Weights of a small audio captioner: decoder layers 7, 4000 steps.
Rows from expert 11 of block 3 of the audio encoder, named by matrix and row number. Rows with one number belong to one neuron. Each number is 500 + 50 x the weight over its row's rms, rounded and kept within 0 to 999. All counts start at 0. Numbers have three digits each.
# up: expert up (encoder.blocks.3.mlp.up, 32x64x128), inputs 64-127
# down: expert down (encoder.blocks.3.mlp.down, 32x128x64, transposed), outputs 64-127
up.0:500486518386501429458498472500461481537461494504497456545499552503577454351487446455456574538465476501532378511508505524501460521378515426534501511493547514502427498534499460413493532381545476
up.1:432499500373500414499499429500499404500500500538500500500500530492504500464500500415477500500497490500500500500455500500500500500481500416500500500500500500500500423500500500500494500467500500
up.2:418498500419520430499499377500499355497501500501500500608451543496502500389500500394408500527519488515500503498434505517500500500450500457500500500500500500500500427499497501500495503417520500
up.3:493451541441502477481500457552453498562500516397498402498503520470527464430489477500499564511362341501500503504480389502471471515471511343502461500528500517499469521505477488498533499486505477
up.4:391500541498527478468512432500496494458468420494474477515349504471505401494493460488464555508483450478551460483487504516512495527437502480555393522415538587525369541478467455364551561404525404
up.5:436500500401500496491498364433498357499500482512500500500500500498540500497500500336495500500409499500500477500500505500500500500471500483392500500500500500500500500500500500500481500467500500
up.6:448492500452500490461494401500420406500500500503500477510516500500590500383504500424438500501512448501501494497437415521500500500498490388500500500500500364487500382499468500554498479442500500
up.7:515503500463500670500474497500528502414406492372501500500385542519500500502368353500500538500502504422500450532500513500500500497490495520456500500500500500497500649500544499403500632501501500
up.8:408495500413500486498499382465500261497509431610498519512381632449500500393500509452488535500526546500500525499491521500500500500493500464500496500500500500500500500498497508499491547500510500
up.9:446433534411481481499453492583472476500480537449486408435513507472495479396428458543499540529413383491496528533480348497483406549482523355529446484481508499394452519515486423498598478504493462
up.10:481467509373488512475494476530514553485496480383496342418456473439428537480442481497475457485393436485510418509481471535452463445417491447428459500555521494399500481461485474497481480492523489
up.11:501497359415464524513499500518481507488500446410491390435374360504493461475497499509499497488505501463501536502499522441383424448486441532451511550438464501446528450499500370484490489481494500
up.12:467500483426500486483498433500488458500500500528500500500505500454545500374500500436436482500507476536500500500459429500500500500497500423431500500500500430500500387500470500518491463381500500
up.13:478502615497500509486499460462505353481500407390495505579500631478507500474495521383483561497468523500603460481480568500516500500492500520487557524500500517497502597479499549426426636457563526
up.14:500502576503500549500499500463524505458500467366500500500435569500500479500432374500500573500457502466500437492501513500500500491480479512487500500498500553491459685500567500239500598500500566
up.15:464468480509449524495519461444546597406504509589422601383412502467452459477481529496465485478555546485453552453452523421500399461435495537495512503514464512577506511445479507465438473522396493
up.16:500469574439468532476498537562461546499508500369542396533520491480582515466539471437459551538496467464485527524457466463437473578489505465525496399511532541396470604500464368572558524528498491
up.17:423520507373403522496502482434498527485491462536473529317370509472470426449493446438485525504417499494512468497500494475380368501414500502509520499505507500613493497475489499490499468498503488
up.18:474499612520500505500499481479532376432501457459477507517431707472502500499500515389473578500458530500546500498498511500519500500500500521492510500500500518500493523483499506462500755500526500
up.19:416497500411500422499499355500457352495502500503499500544380558480500500386500500425426500500512496500500506428497509502500500500456500469500500500500500500500500439499483500486492530420575500
up.20:469498500446500496493479403500499391500500500501500500500500500491512500408500500395475500500510455500500500500451451500500500500497500349500500500500500479500500389500497500500499495457500500
up.21:486438574448503498450499496567442518499500508260485330483478520453531439469432470503447594514287456492521502513476466504432440517387500399518499500520501533500450527482497472468546514468502432
up.22:468500656532500515500496471450512337423501373436491506500472712473500500500497477500500610500469527500519509500492622500514500500501500527490550500500500544498454552500500500389417711500533542
up.23:490497483333500396500499396500470450500502500501432500503476503481520505430517500429468500500515499569500502496440500500500500500405500479500500500500500376500501271500469500500491500499500423
up.24:400480499515499559498537399479559516389531506554465583495465567472500495493472476488491580500578586500500560487405537498500492500489500518500495500487500500520492533482497506369460571500496459
up.25:438494500486500435476498431497499388482504500507498507536379567489549500333500507402406500500571507533500522490433531512569500500464500474495499500500500500500512431499496509500492562446530500
up.26:395462505425467450534493440558474496490495501418496426461473474433557430445467441505498487519417422500492501526444411484479399510421511343504431482543496474459413502522493453470589475489474443
up.27:521430504514506431474381404591488497563478478411445501472500518495501500442496459471499518556489421500519484493446431501520501524415503414501381504403501498447485471498393478511496523491501398
up.28:423498549466500380484499312438507381498503478520430512550355689486500500499500510332485500500539526500500507499491521500500500500478500445500500500500500500500507486500500507479495576435520500
up.29:498481501481500497482466392500475460499500500514500495503540500497605501434500500382444500503502449505501499499448411500501501500480500374459500500500500469472500416498442500548444408429501500
up.30:500500554464500536500475500500500504472435434365500500500421553500500500500382320500500504500464500494500441487500500500500500500500500503439500500455500527491500664503540500364465658500500602
up.31:425471529416483500480498488592434472579494522416497368455466527434533415466480418527526566495420432479490506548483440501439403564434500432503437499527500548456368516535464424493632485479501437
up.32:499475501449501496438439421500487467517500500505471496511502508494568502456500500471435500505476466500505499511453312500497508504449502337501500500500501380500498467498468500538436463496502500
up.33:534501449358474526474509523502396415620487530455405500466539491495474550481535511527548500478484430521486500569527459486432470477556532459553552500596504451498526458506490501479381469565470549
up.34:390446511433475478536513455541471483463482500461496419459500466412535471423458430499500484519423389464495495511430387465495427517427507358509416475537500474415426512504472450474537477478460362
up.35:399517544373441524468520486528529529528487500508436507520442540427517393505495491467430604512365486473530445516507499482350417533414506495510509495486527516589368497475493512472525544457512442
up.36:365497500444500373474476399480496299479510450551482554577354675490508500418502522467401500500558519500500551466438531521534500500421500467500500500500500500504511417499500513463487600498500484
up.37:468494500446500487499499390500499278500501500500500500500458504474631500381500500395495500500500514500500507500415501500500500500435500484500500500500500500500500433499497500500494500500500500
up.38:500534498491456477431500462480499500493450493501602528470470422424479462500414436534427526484494416499483468455493405489397444500593482368537431475500500543484433493475466456415556477603485500
up.39:426494500393500447486468421500499373499503500543500500515388547479504500296500500397430500505517512522500507500411508500516500500442500497500500500500500497500500371500476501500497500449561476
up.40:381495500491500513536500430500498495476505500503497503500387568494500500500500500483498500500501528500472527496480504500500491546452500488516499500500500500507500500497507500284699651462500383
up.41:453549437404460440501500500506485524470448478474573419478446400492500420539455495526573497496402498452579504500508500496436477521491490509472531482440492508478479473573566385460502543570536500
up.42:501500520472500541500488497477485474443462455371500500500471587500532500500398395500500558500449500464500438461500526500500500500421434499449500500500500568473458689500530500356499630501518538
up.43:393402512474446505500500499532465468532495501466499412397506485443560483436464484524516503513370431500482533536426393438452358545450503354500442502497500482434402511512491466516507460499477468
up.44:405498500358500402499499372500499399500500500503500500594336557481552500410500500372478500500501499500500500451498503500500500500445500428500500500500500500500500452500500500500495506429500500
up.45:435500538329510493494500485518412580487499445343496452473477532494501471445486417431481582551314435500554495495508494506407457531346501476527502501495525516500458537478500468498503557447524464
up.46:478500408369500283499499395500499477500500500501500500500500500468540500473500500496484500500574500500500500500437513500500500500460500493500500500500500451500500352500486500500500500500500406
up.47:586501549450527560411493478512505484462493507502498406544467537474533509462487493448431584525456459488567496548496445516490516538487509447523523523407539501525385549435497411543440556476556500
up.48:485463512383508463492494477514380464519444505407506398512508503468511495438466460470491524515336366505504501514509393508501462520443508411505430494538519498500366499498439432503500509476517439
up.49:486500677515500499500499500457509411461500428400460501500329689499500500506497500460500596500412524500528500500500535500500500508500500516500519500500500587500475600500500500385500750500505500
up.50:451470547395501453497500497531473468500500500425489430449518500494496513486490453470541503504292331500510501500502388501344429525491503457470491500500509498452499510492494494500444396553412495
up.51:504465429433487554433502470649429500547437528363467521477496500453515480500500484489492556501287390500500486520504475507413480516462500483500503488510501533503401454483488500407516503493506500
up.52:372495500485500417498499398497498374480512500521458500500192576489500500365500504420465500500550524500500548500493508500501500500469500462500501500500500500500504500499498502475489559428500451
up.53:466484500411500432486499388500496460500500500500500500528500500488511500336500500430454500506526498550500513500438501500500506500481500429500500500500500480500500363500472500500495500431500500
up.54:463500599479500557486494492341469386500499396501500500528505551475505500500488500321500500500464498500561420433498501500500500500500500499421513500500500542478485579500499523477433532454563580
up.55:434596529442509518457452443562536536505404545549509628527462555498521467527414500410466584505333514498530436556556525514501533512523500514501538498462512504556283498521512506457521560485531486
up.56:493500580415500550500487500438504459458500414361500500500478611500507476500452382490500604500396500489500415506500527500500500500500476500452523500500500546489452708500526500359482617500524595
up.57:426496500475500436499499416500446400500502500496492500531334505498502500388500500281401500500521499511500501498421508500500500500362500486500500500500500500500500356500500500500486500469545478
up.58:500500538436509381473500491520444508520486500531493478384553556500511530401443495488497577510471414450512479497449416501475504499367505414502500475343502524399457494507500500499499489471505454
up.59:489497519415500499492498405460454283499500473511500500541501549495534501419500500376457500502490497507501481497456510500500502500495500468500500503500501500495501500499499502500448501381522500
up.60:441476544425503423463502448600400470455469493426504361499510523420525481452460484505466549546412443503528484515458444521486476556398463414536430507463529500431421518477457426489575534418531383
up.61:464497500375500375497499372480435334496506471514500500533408652495500500362500502398447500501507497514500499438498505502519502500448500504500500500500500500500501467499499507454416596477523500
up.62:498494500401500460495409421500499432500500500555500481500507500482591500430500500401451500501519466521500489499414416500500500500497500429449500500500500439452500406499382500559498418444500500
up.63:353497500396500427493499405500499427500500500505500500535421594463571500410500500317446500500504492500500500385471503500500500500493500416500500500500500500500500500500500500496499547483511478
down.0:584500498478511482500538531702339519474487526501521481505491669502535499505454364531501563623548500540500496522519539483500486500493449480501538485528477497502576445484483496500500517476525596
down.1:479500500500500500391677451500426496500500500500500500753500583513500500500500500478500500500500500500500500501500500500500586500500500500500500500500538500599500500465416500500500500500500500
down.2:443500500478500500432625500500468418500549522500500500704500578543500500500500510500500500490500500500470500504491500500500568500524500481500500500500514500539500500458451500491524505519500500
down.3:547500501406517483514585471713312555460513537491500478500478610500527488500482350532500555612531500534500462501502555499500486500472455522515501497600494501500594474498490503500500518454500551
down.4:598500537498537479459450491600418493455445437537511512495492652501499498502356468632505579634528500567500592503548538511500491500507420442541517469497479499507563458499473424529496484493525560
down.5:488500500500500500371659455499491500499500527435500495638499637500500500500500500500414500500500500500500500510454500500500601500613500496500500500500540500566503495470402500500525575614500500
down.6:478500528500500498336619392500481500460494514500500500613500618500500500500500501500500504500545484491500500521471500500500547500556500448575500499500535506637500514450401459494586587500500500
down.7:591559500358482509500592499616475515459500489423500501515496600512500500500500429504500368621523503500500514472548510490500500500500500518505548499501498400500526452500550500504491500500500497
down.8:478500500500500500460660476500456460500579612414500479715500617500500500500500500480498500500500500500463496502500500500500507500541500500500488500500537500551500500500436500426500508571500500
down.9:557500505433516480508578492731368562445491539495504472497494586500532468500450319560500551609533500519500484499518539478500479500451426487504520497568478501493570449496478493500500502446506550
down.10:531500468505511458524574493673359532491500512499500499500499690500519477500504463586566612662516500549500503528543532497500494500493494547533526476504480529510550510497501553507500514463500490
down.11:445500500516501482509396406493621567426486524498571471532455504556523445500501500500394575494588489455532399498405523480500479541466414498564480594585500499480528500499485460469523549490500497
down.12:472500500500500500314601500495490500472500500500500500614499597500500500500500500500485500500522500471500500508500500500500554500547500482507500500488500500626500543492427477500563609500500500
down.13:486500500479500500473645405500500467476568537413500457667499575500500500500499563500500405500500500500500499511500500564500573500691561500500500500500548493584531498444478500500505500551474500
down.14:500534500400504500500588499492515438498543508334500500635497555500500500500500481500500334520500550536500611501499500498500495500531572503500500500518500500500521435497499500510500500500500497
down.15:494500513441471462501513504616583572489506610499484484511535613496582486500488498491505528536499500558501533433509502499500529500447520459607493542624568499494516591503504504503500584466500560
down.16:511504428598529574462417500478446444535497398568450504518513500496510561523500482497502530503611499494500608538510484541500500482558521438578594508536526462485592316500455500634496507498525527
down.17:511500502434509478500512561687316549441482501496516499500507685500513500500501451533597588646514500501500500507499511481500493500476453483503514436548449500419555449494500500500500502481500498
down.18:436500500416500500485630431500500488434613542398500471706500612500500500500503500500500413427500500512421500501500500507500529500676534500500500525467571499606500499442477500500500500595498500
down.19:446500527500500500353660500496500438492530501500500500653500536520500500500500500500500490500500500500500484500500500500500556500500500500500500500500556500640500500500406500500536500500500500
down.20:445500522500500500333683435500371500443500500500500434616498628500500500500500500500500500487500500500500501509500500500500529500534471473505451500500500500577500544500476500485627585510500500
down.21:565500502495526480518500477714318525452515481505503401499486591501521483500453426587499604643545500552500506514496545484500457500485417494510499487529482501500609462489494471537491512456507500
down.22:500500500470500500498651500500504496500536542340500479674500588500500500500500500500500327500498519500500499503500500526500500500653566500500500522500550450614509498484483500500500500528499500
down.23:457500500500500500387646500500499459499500500500505500698518631500500500500500537500500500479502500500500500509500500500500544500506500500500500500500568521606500508454460500500628500500500500
down.24:499500500399492451500582506640482535504524620483500474538531655500617501500532436480500500517497534515500432467493501500500535500452540496497500532586531476500539545483540507511500604480500578
down.25:414500500492500500389617477500503423469622538480500500647500586500500500500500512455500434477500500500500500500500500500500571500537500500500500500500527500626500500472390500500545500528500500
down.26:620500509456538568518463486681369550501499591463500470483450481499500448500526476553484485647498500573501561461499578451500473500465512587561500462513500536479617509513486527520500499499500464
down.27:522500520500516476509500490569469524418479493497500498500483573495451521500492443506500510574545500482500412549492546448500496500483380492525500535501383501500568461505509499376489482491488496
down.28:416500500500500500500634500500500384500591541469500487757500561509500500500500500500477481486500500500500499500500500500500513500610500500500500528500514500598499500400500500479519500531500500
down.29:420500563500500498414623409500474496492500500498500475576495658500500500500481499500500510500550500481500455534499500501500577500671490467514500497500518504653504530432384500500510549518500499
down.30:542556474420433499500516496538467502487500589294500500575494565500500500500494473511499443535507500513500516518524513500500509516516549503501585499545512437500537464500499500500470500499500496
down.31:564500495486538498519561484730333565489503546504500486498475612500512453500506435606506544642529500575500512497557593494500476500488388555518512486530468511503614441525500511531500485476501514
down.32:476500512498503497454632448509452490495500497470500484573493692500465500500499458531492510517568500498500484542497500500500500500606500482506500494499550500608516526447387498500580516554500499
down.33:510500539551501547442478535505333417572486452529517531479529503502485549500506561501521562460501502499500537538500458576500505495557537482488518422393500500500429545487506514536500452497492472
down.34:582500500451502510530492478647249534501487545493500494479469439500502449500509480577494479632535500556500571469487573455500442500421503515540500434533491504469607509514474501565500471475501440
down.35:538500538496523488500513508740306531446487517489527456508492648500529496501496418552500619587536491535501500520500527479500490500477405473505504496578482500480592442485481477557500508477500500
down.36:500500500463500500417697500457513395500530533500500494697500561520500500500500500486500500467500500500500497502500500500500533500524500500500500500500500500553500500481397500450500500548500501
down.37:456500500500500500448707500500499454428524500500500500680500641500499500500500570500500500444500500500500500500454500500500500500571500500579500500500500500623500500482432474500570500500500500
down.38:501500433473516280501516494651388501538509495611500491472506521478548467503513568501499671485471500486500463504432451555512512500477465488531500498563497501500398601491502492502502553392563585
down.39:458500500500500500370666487500500487478500546500500500725500584500500500500500592500500500474500500500500496500500500500500606500500500500500500500500572500613500500500439500500641500562500500
down.40:483500453463500477500531500201562471500666505486500500644500558500703500500608500440500500500500507500500470505449514500498500500466629494498500517588510500500502500495493500509500504508500597
down.41:479500498549506468497389427512591620458376511511563484529509497500463516480500499557506534505554486500517357506452501476501506513504457493631498599558500496509503490454442500427545593486503436
down.42:564546432477510528500546498498497500496502500386500501606496560500500500500500465500500332521506512521500508503499511506500498500544553503499513500501496483500547475500530500507500500500500498
down.43:555500499466517504544554496695332548497501560487500485498436586483503462500498366572500500638537500546500503489499595481500448500456499537518500486559488505498619427524498572525502453459501546
down.44:500500500500500500386690413500496486500515500500500500704500624509500500500500579500469500500500500500500458500500500500500532500502500500500500500500528500573500500462423500500526500500495518
down.45:566500503498517476500527536645338593444499502500547481500489652500529498500482404560505597643539500518500502527496524497500497500486390494483502480501478501501575495482491496521519523484501521
down.46:500500555500500500415578500500465500498500501500500474592500623500500500500500500500500500500509500500500500501500500500500500500500500497500500500500500562542503556499500500500683500500500500
down.47:540500503542515468466481473579420503470482467549526644498438694512481504500479433501506555666584500566500501532510568500500533500526432499552509489490469486557600436527464562491500502491500597
down.48:559500502386527481513536484690398532454499502481501459500428628501513487500489391503500523663535500531500385504497543490500493500474451501515519485525495501501554479499562498497500541467500496
down.49:500500500469500500500670486500500500500739530413500421716500597500500500500500500500500441500500500500449500501500500545500500500575500500500500500487500457543500471430500500500500500536486500
down.50:533500488356473472508519539689264519444500541491519497506513554500540498500494400525508566567542492527500482513499525474500441500458450468455506450553481501465602477477474482499505477491502522
down.51:528486502472508490435467493604258502501414500473517474499509564474547497500478500490499570573552500500500501516495520492500484500445353397507508420470466501500565343499467516531500465479500576
down.52:419500500434500500399789500461500428500598500473500500726500605525500500500500500500500500500515500500500500500500500500500511500500500490500500526500500500500500500465500500500500500556500500
down.53:472500500500500500436649458485500398500500500500500500663500596500500500500500500487440500500500500500474500504500500500500502500558500500500500500500519500569500532500436500471534551504500500
down.54:499528500455500500460576454500500500435500590366500437674499649500483500500500500500500423500500500500486500511500500521500543500697500458500500500500556500540511492338424500500537503540498500
down.55:553500500501500511500557500747289519468489500495505491503506679500521500500493406559500549596546500535500497534508531488500494500500441501478506500514483500500636430499489519500500502475509591
down.56:500504495403506524500633499499493465497500587294500500669497582500515500500500497500500381512501511519500505507499509518500500500577581501500500500498505449510617478468530500512500501532471500
down.57:460500500500500500447703500474500430500508500500500500670500562500500500500500500500463500500500500500500500500500500500500580500500500500500500510500500500531500500489500500448560500500500500
down.58:602500492507511474513535563633413580454500503503511482500500758501533499500461404552500573599540500501500515539495530492500485500499442489547532488508474501500566533489493438537500544501500633
down.59:442500513500500500424671430500499486468500526401500482665498631500500500500500503500500485500500500500493500511500502502500577500647500475535500500500590500621500500427412500500527533577500500
down.60:555500505499540457520523549699302501456489506500506491486484650502502493500429446513499540619552500594500504494518548500500476500445364486507498466513480500505583465518490490552493482474515497
down.61:454500500470500500388711477500500477500500508483500500666500595509500500500500590500500500395516500500500500503500500500500541500529500500500498500447653500621500500461453500471504503526500500
down.62:471500556500500499336578466500477499413500556500500492588497675500500500500487500500500503500525500458500458517500500500500531500546499464526427500500553555584502517454410500500584592500500500
down.63:472500500500500500436679500500500500454567541468500500758500570500500500500500500500500500500500500500500500500413500500500524500540500500500487500500540500651500500500431500500508500517496516